A small CTC audio transcriber, trained from scratch: num experts 64.
Rows from block 2 of a small CTC audio transcriber, named by matrix and row number. Rows with one number belong to one neuron. Each number is 128 + 32 x the weight over its row's rms, rounded and kept within 0 to 255. All counts start at 0. Numbers have three digits each. After the name is the row's rms in percent of the matrix's.
After each neuron's rows are labels from the 100 clips, of 14976, where the neuron reaches its highest value: "lies over" is the class under the peak. Only what is clearly more common there than usual is listed. The data: single English nouns, adjectives and verbs, spoken by a formant synthesiser in many voices.
# fc1: MLP up (model.blocks.2.mlp.fc1.weight, 384x192), inputs 0-191
# fc2: MLP down (model.blocks.2.mlp.fc2.weight, 192x384, transposed), outputs 0-191

fc1.161 048:128128128128000128128128128128128155128128128128128128128000128128128128084206071128128128128128128128128128128128128128128128128128128128128128128128128128128199128128128128167128128128128128128128128128128128128128128128128128199128128128128153128128128128128128128128128128128128128128128128128128128128128128128240128128128128128079128128128128128128128128128128128128128128128000128128128128128128128128128128128128128128128128128128128128128014128128128128128128156128255128128128128128128128128128128128128128128231128128128128128128006128007128128128128128128128128128
fc2.161 054:128128226128217128128091205128128128128128033128179128128128128128209128128128128128236128118128128066128128128128128128128128128128128086128128128128128128128049128128128128128128128028128128128128128128128128128128128128128128128128128128128128128128128160128128128128128055128128128128128173128128128128128128128128128255128128128128128128128128128000128128128128128218128128128128128128128128128198128128128128128128128128074000128128128128128128128203255128128128128128128063128128128071128128128128128128128128128128128128128128128128128128128128128128128128128128128128
lies over: silence

fc1.129 051:150184117128128081128128065128128128043097203076096128128100158099092111173175128134128128128079128104128128128128128128176054128166128128097128201128128217128128172166128083128050163128078128128128171054128077128080128120128094128128128128155128128128128128128052095128104128128128073153128104128153163128161115128128128128128128128169169128183128179071128128128128128081173029128128128159128097093182128128164128128195128168160175128128128187128233077185109128128128128189165128128128128095115128128104128128128082205108160174087077128137128128114128128128069128128128117128
fc2.129 062:081102128128128128089170128162128128102151128221102096128069068046170173128128098083156161063154128161099128102111095128128128128128095144128110164128084128128163093128100149128128170102128128128128062128128128128093096128175128128128128163173164128128128164128157128166128173084128128188197093128104128092128108165159174104090156089128144151128187113184113089128128097128128152128128128128128221128128099102078162128111128149044128128128128088178085177158153081168102147038145084148128128085142128128088179112128185128167085148177159128062198182128162128128157081091128095128
lies over: /i/

fc1.254 136:072204029128128101128128139128128128128182255128128128122101128128137128186169128128077108107209201191122196056128128149128112110128128189128128128128128128128128037128128128073120097128137171128128155128128083128159142142128128128128128128181128128128128128157128114150128116166138134171128128123128128116128128104228128164128125093128128128061121128128125128072128113128128190128151128089153128128128128087128074128094035124094128128128142128128128062178128128128143102128128057113128178128128161128180128084128146128102128128128128128217186128128128128066128182128185163076
fc2.254 121:127128091107166174097128109128178128128128213196128085128128151128128142128128128098128128128128160128128128128201117217150138128128168128106128128129151128149128128190128128148128128108164098075128128128128126128181040185151128128226128128078057128128194167159128128142128128128020160128128162128128166063118128128128128128128108162243128128128170063077098176128118222128128122112128128119128165091150128128075128097128128128126121128099128128082132128128128140148105128128161172128075128050128128128128128128085128128128139128128128128025073120089128128053141155128180122101
lies over: silence

fc1.235 026:128128172220085128097102196091128056128128128128213128128128128128164128197171128193128128128128194128077128071128128084128128128108128128128128159062225128078128128128128079128128128080128128067187095128128128090128128128128128128164128078128128128128128096128128128128085128179128128128128128184128128128128113128050128128101128128128188128233128128084128064128078128128082198128128162155128128075128128128185128128128128128128066128128091128095128128128128128128091175128128073128090128153128128128128059128128128128217128128128070098128074128128128128128072074093128219128
fc2.235 025:128128128128128128128128128179083164128128128128128087128128128128128128128128128128217128128128198128128128128128128128197128128128205128128128128128080128128128128128128128128128207128128128224128128128128178188128084128175128128128170128128128128128128128128175128128128180059128128128128128128128128128128128128059128047128128038104036128084128128128128128128128167128064128128128128185128084071128022128128128128128128021128196128128128128195006046128128128128128128128128128128128128128128128128195061171096073128128128128128128160128128218128128128190128128128128128128
lies over: /t/; /p/

fc1.90 108:128255109098128128128128111128128128059180128073128128128128128128166128071128105128128128128128084128128128050104128128128128076128128073111128128070096128128128128158182128128128128115097128128252128081128128092186128128128196128128128128117067128128128128128140128128128078128128079128128128128128128128128128128128156128128193128128128067063170128128128195055128128128151168128128071128128128178128051128128128056128182128128157113111128128128128128128128128099128010128128128128128230128128128128128128255128128135128149128087128128128177128128143099128090128128128128128
fc2.90 122:157073128088128128160112128128128128251035114074128128070146128128128128213128128128128128128128128128128128128128128128128128128128128128128128097128186128128128128067128128128193128128227128128101128128128122147048128128157098088139128128064128128139128148128128096128220081075128128128221128128141128056128128128209128128128104128128128140128085059128128128128128128167128076117130128128128194080128128186128153160128128128102128065128058128091128181128121128128128163128209128128128131128168101211128128128128128128074169128128128044184128054128177128128175128128128128128
lies over: /i/

fc1.201 128:128191128128128131128180187128143128128128076088128095128080128069128128063128128172128128128128128128154147128128050084128128128128114128128128128128128128055128128174091096128128128128082128040128128128147134128128128163204147181128128128112067128128128128128096128225128128123128128128128128197179128153128128090128128089128128128128128209114017194128128128168128130074128128128128145138190053128113128081128168133128107128153035128128128031128141128128156128163128128253128128128128158128192128078190128128083128128128177128128128128179076168174128128150128128128128128128
fc2.201 129:128071128072128128128150128161128128128128155128128128128128128164128128111144128140128128128160117128128128128097128155184128128128128128060128128128063128128098095093128155128084128098128128128128182128128171128128128128128155128147128128128128128128128102077128128082128128227128128128128128128113142199219128128188128128128128128128128128128128050098128128128132209229123128128163055200128128128199162080153143128128128128128128128128196163128128020216128128090189167128128128061113128128128128089145128128090128128128128128071174128252154084079118085165128128128073078209
lies over: silence

fc1.295 099:128128128146128128181128128128128128136128077128128103191128128128128128128155068074128128128128245197098128100128146128128098128128134063148128128148128128141166116175128138128128128128059072128079128128128092097146128128071170233104148094206071128128128149128128128128128098128128128065128128162144073128128128128128110128128128156067128241128135128081128128128128128128088132128128128128214128128128142150150128128128078201128128056128128128118128128182128128128128221128146128128128156128114116128128128128128128078180128128212128128128149128128128059128128069069046128021
fc2.295 108:128128184128128128128128128146070128038128128128128128168168128146128160114128128128128176119065128128118134128115114128128148128128128128094128128056128128150128128121166128128144163128128088128128128128128128128128128088122128128128200094178105128102128128088128128078185210128167153165201128128128179128069105128106128158020128089128196044212128100128128096128083128128147128128063128146128205072128151064128128165181128116070128082067128128147210128078128150128172160128128128128128107128128017137128128204128128128089143128128166067128128128191128153195128128128128128128
lies over: silence

fc1.188 107:093151128159128075128128128128128128109102104128158128128045128110128093177206128159145128128128090154082128120128174185099128128128128128128128162036128188128100128128129087128128128128128128128128128128128128128128128128128128128169128128128128128128128128128128154225128060128129128128128128128117128072128128128128128150020128128128128155128128060102128128128128101000147104128128128128128128128128128066128128015055128183128128173179202128128188128128128128128128128128162207128128128128154172098128128157068193128128179128128069190128041144128128057086128166128079128128
fc2.188 099:128128143128128128210128128128128128128128240061128128145128101128159087082128128128128068128128099128128144128128128164128106128252128128128119128162183128128044128128128128186128095128128209128061128128147128128128128095128120128128068145155128128128128128085128128128128128128106152073105128055128128074068184128128128128128128128128128128128099070128128128128088072164128128128051089231082218128128175128128067128128175128128128128128081197128128128157128128128128128128091154128094147111128160128183210180128155128128072123128128128128219128128128128128156205128128128121
lies over: /i/

fc1.97 132:128128109128170128128151163128063196171160128141128175095128161128128128195128128128128094128109128127026147128094128128166128175128128142128172138088128128060137144075105161150015128109168128128151128128094128128209128165128128118154128162128203128128183083128128128128164072128118128128094128127128101060147128128128128128099109128128128128128128181128128128128040167128128128128128128055157128070096128154128205170075128140128094128112046128128144128128128132128128208128128071139128117128128128128040096128042128039112128128128128178166145128128160128128128227128138128134
fc2.97 125:083128128128128198128144114128128128141128071128128107155128113128128091128048128128041157205128131128128082128128111190128104128228128165091128128207128094145143101128177128128255137039128128190128102128197188094128168128128171128115105128154158128127082128128128128157128128176184132128128095128128128128128128150128113128128128128103128128128167052067128128128181128162128128128175128128112061128128102128067091080128165115166066128188128130083128128076045128094128128128128098084128128135179149149111128172143160128128153128128128092128128170069128089090128128128097138164
lies over: /t/

fc1.226 102:110128231128128128128128128128128128095116185213162138094128163128099128201128128128138128128128128128128128072128128166128128087128128128128128128093128128128157058128128128152128128128128102128128176128128189118070128036128128128110076128151128180231128128128062128128187128120128075128128039128039128101099104128128128128181128128092047128128092071128166128030176128128170128128128128089128128089171128128128171166092112128097128128128128128128166128128198128128128203087128128102128108128121128128055128128202128128197161070111110128128128128128128128128076128045128128128
fc2.226 100:199128181128089149154045195148128128128128128128128128128128128128128042128170144196119128128064128168128128128066086128043128101128128128174107128108128103128128128128128128128128128217128128023146084128128128144128128128128173128128128128128128128068128128128207128128033156047128128128128128128158128128063106190128128128128128060128160128128049143128128128128183128087159226165128128128128128157172135128128128128085202103128128128128101128200023086128128128128128128185128119128128128128076158061128145128128128128128128166176165128128128128128128128128128128189128128128
lies over: /t/

fc1.13 082:128200128151128090128128128128171128177128128128190128128128128128128095050128128128128120128128157128128128050128128150128246128128128128149128128128128128128128108128140128128128021100128077128153128148128128128123158128105189128111128128128128128162128128183181227128128128128128181221128128091128128100137128129058151242128200128126128128158128128158158128128126002128073143128128094230128128128128000128128128128128128128128128128128128128128173128128128170128128128128128128128098128128128128128169090145128099128055100128128128128128128128040128128128128128128128128118
fc2.13 088:065128167182122128128128128128128240183128128128115128185128148128043128128128128128128128128128128051128128128199128155160128128203021128128128128128214128121055128128176103128128140128128128128059128215128128128067128128170128128239128128128096128128128128128128128128079128128128128128128128128128070128128128128168128128128191128098128128128161128128128128128099128128153128128128128082128128128177128128128083128175128128128193149128128128096128019179073128042143128128064128128128203128128128128162148164044128128128081128116128128128128072174128147128128128128128083150
lies over: silence

fc1.16 116:128128108150128128067128111114128128128128068128128113128128128098128108128128128128128099128096141141107187157128145128151087128177112128214171181149195104128095128244128104128165141107128128128128128157128128141128128128162156059103118128128128128064169157084146154128128055128128089196083153128128128166152112128188110128128128128128128128128075128128128128151005148128158128128128143128180091076128050103110128128128092203188128164090102128128149128128075199137093059080155128128128189128128128128128128105128087168099109182068128128128128166128172096173067154128107128030
fc2.16 118:128128085108128099128128087085145128104163128168082128128128128186048170128081067128128128084094162167128128106128119128128128066128115128076128128220182128128128128118099128128181172128128095153128128068128128128128176045128128128128060092196163174128153128139128047128128168147095115128128128128128128128120148181056092128128128171128128158128189175110128128128128227104110128128128128143128180128128128105026118148112128128128128128128144098128101128053116128070151104099162152169128225128128102128102101126128026161156128149145195128091086128182128128128128128142162128155
lies over: silence

fc1.242 086:128191128128128128244128128128128128128128128128128128128128128128128128128128128128128128128128128128128128128128128128128128051134064128128128128128128128128128128128128128128128128128128128128173128128085128128040128128128128128128128088128128128128128128128128232128128128128128128128128128220128128128128007128128030128128128128128128128128079128128128128128128128128128128128233128128128128128128135082128128128255128128128255168128128128128128128080128153142128128128128128128128128128128128037128130128012128128128128128128128128072128128128128042128013193128128088128
fc2.242 077:128128128128194128128128128128109128128128128128128128128128128068128000128139183128128128217128128128128128128128128128128128128128128128128128128235128128128128128128128128128128128128128128128128128128128128128128216128128128128128128128128128128128128128128128128128128128128128128128128140128128128128128161128128040128128128128128128128128244128128128128128128254128128128128099128128128128225128128128128128128128128128128128128128128128128128128128128128128128128128128128128128016128213128196128064128128128128128128128128128128128128128128128128128128128128128128128
lies over: /t/

fc1.111 065:099128144217128128128127128128167139128222128128128128136154081168128128070128128149128175128128159128138158136129150128128128128039128128128128128081113128128113076206065128128103230105128137137000128138128128128171110140167158128128058038181128082128128128187128128128142115128128128121169128120191187128128128133123155128128097074170098128128040128164128128229128128128143128128143128128109027128096066154128128197064059128061128133100128140128128128128128128128128128143128129110128128128127089128128071133117128128128179128128128128128165191128128128128128128128128123148
fc2.111 063:154128128128128128141128128128119151096092128128128091078134131049128128096128097128128148128202183080128128128128207167128195128175181163128128128128072128128128105128203128104128128128128128128197136187088098095128138128128128128157128128078147128128128067128128128128128128101128158168117172128046105137108128128083128128128128213164128128052142120147128128128095128128165128128128128128065194128092074128052128128086128128128128107128128081144128044091034115128128128128128192128128128128178128205124114202080128128128128197089128128128128104145128102203060128076211109128
lies over: silence

fc1.245 087:128128128162128101060154006128128128128128128128128141128128128128153128128128138128128128037128100128128128128128128175128128128112107128128128066128128132246220094128128147128128128180162128128152111128128128128128128128128128128128128205128252128128128128217128128128190044128128166128128128128073128128128060128128027133020128128128109128128128128128128128128187128128128128128128044128128086128128128128128206128128128107128128182128085128128128128128213128128126128128128128128128128128110128128128128128128103134128128034072128131128128128128128076135161128227128128128
fc2.245 107:128128128128128103128128058128128128128128125128141128135128255083128128128128128128082128128102106128128128128128148128130128128140190128092128128049128128128128128128128054128128153128128096128128128128203128128100158128128128128128128128128128128128128128128124128128128008128128110128128128128128128128128163101128154084178128128128032186157128128082128172128128056138128121128184128144047094128128170128128128216068128128101128128128106128183128128049128128221128128128128128128128050128128128128128128141157128177128178203128128069194241172128128128128122128051128128128
lies over: /i/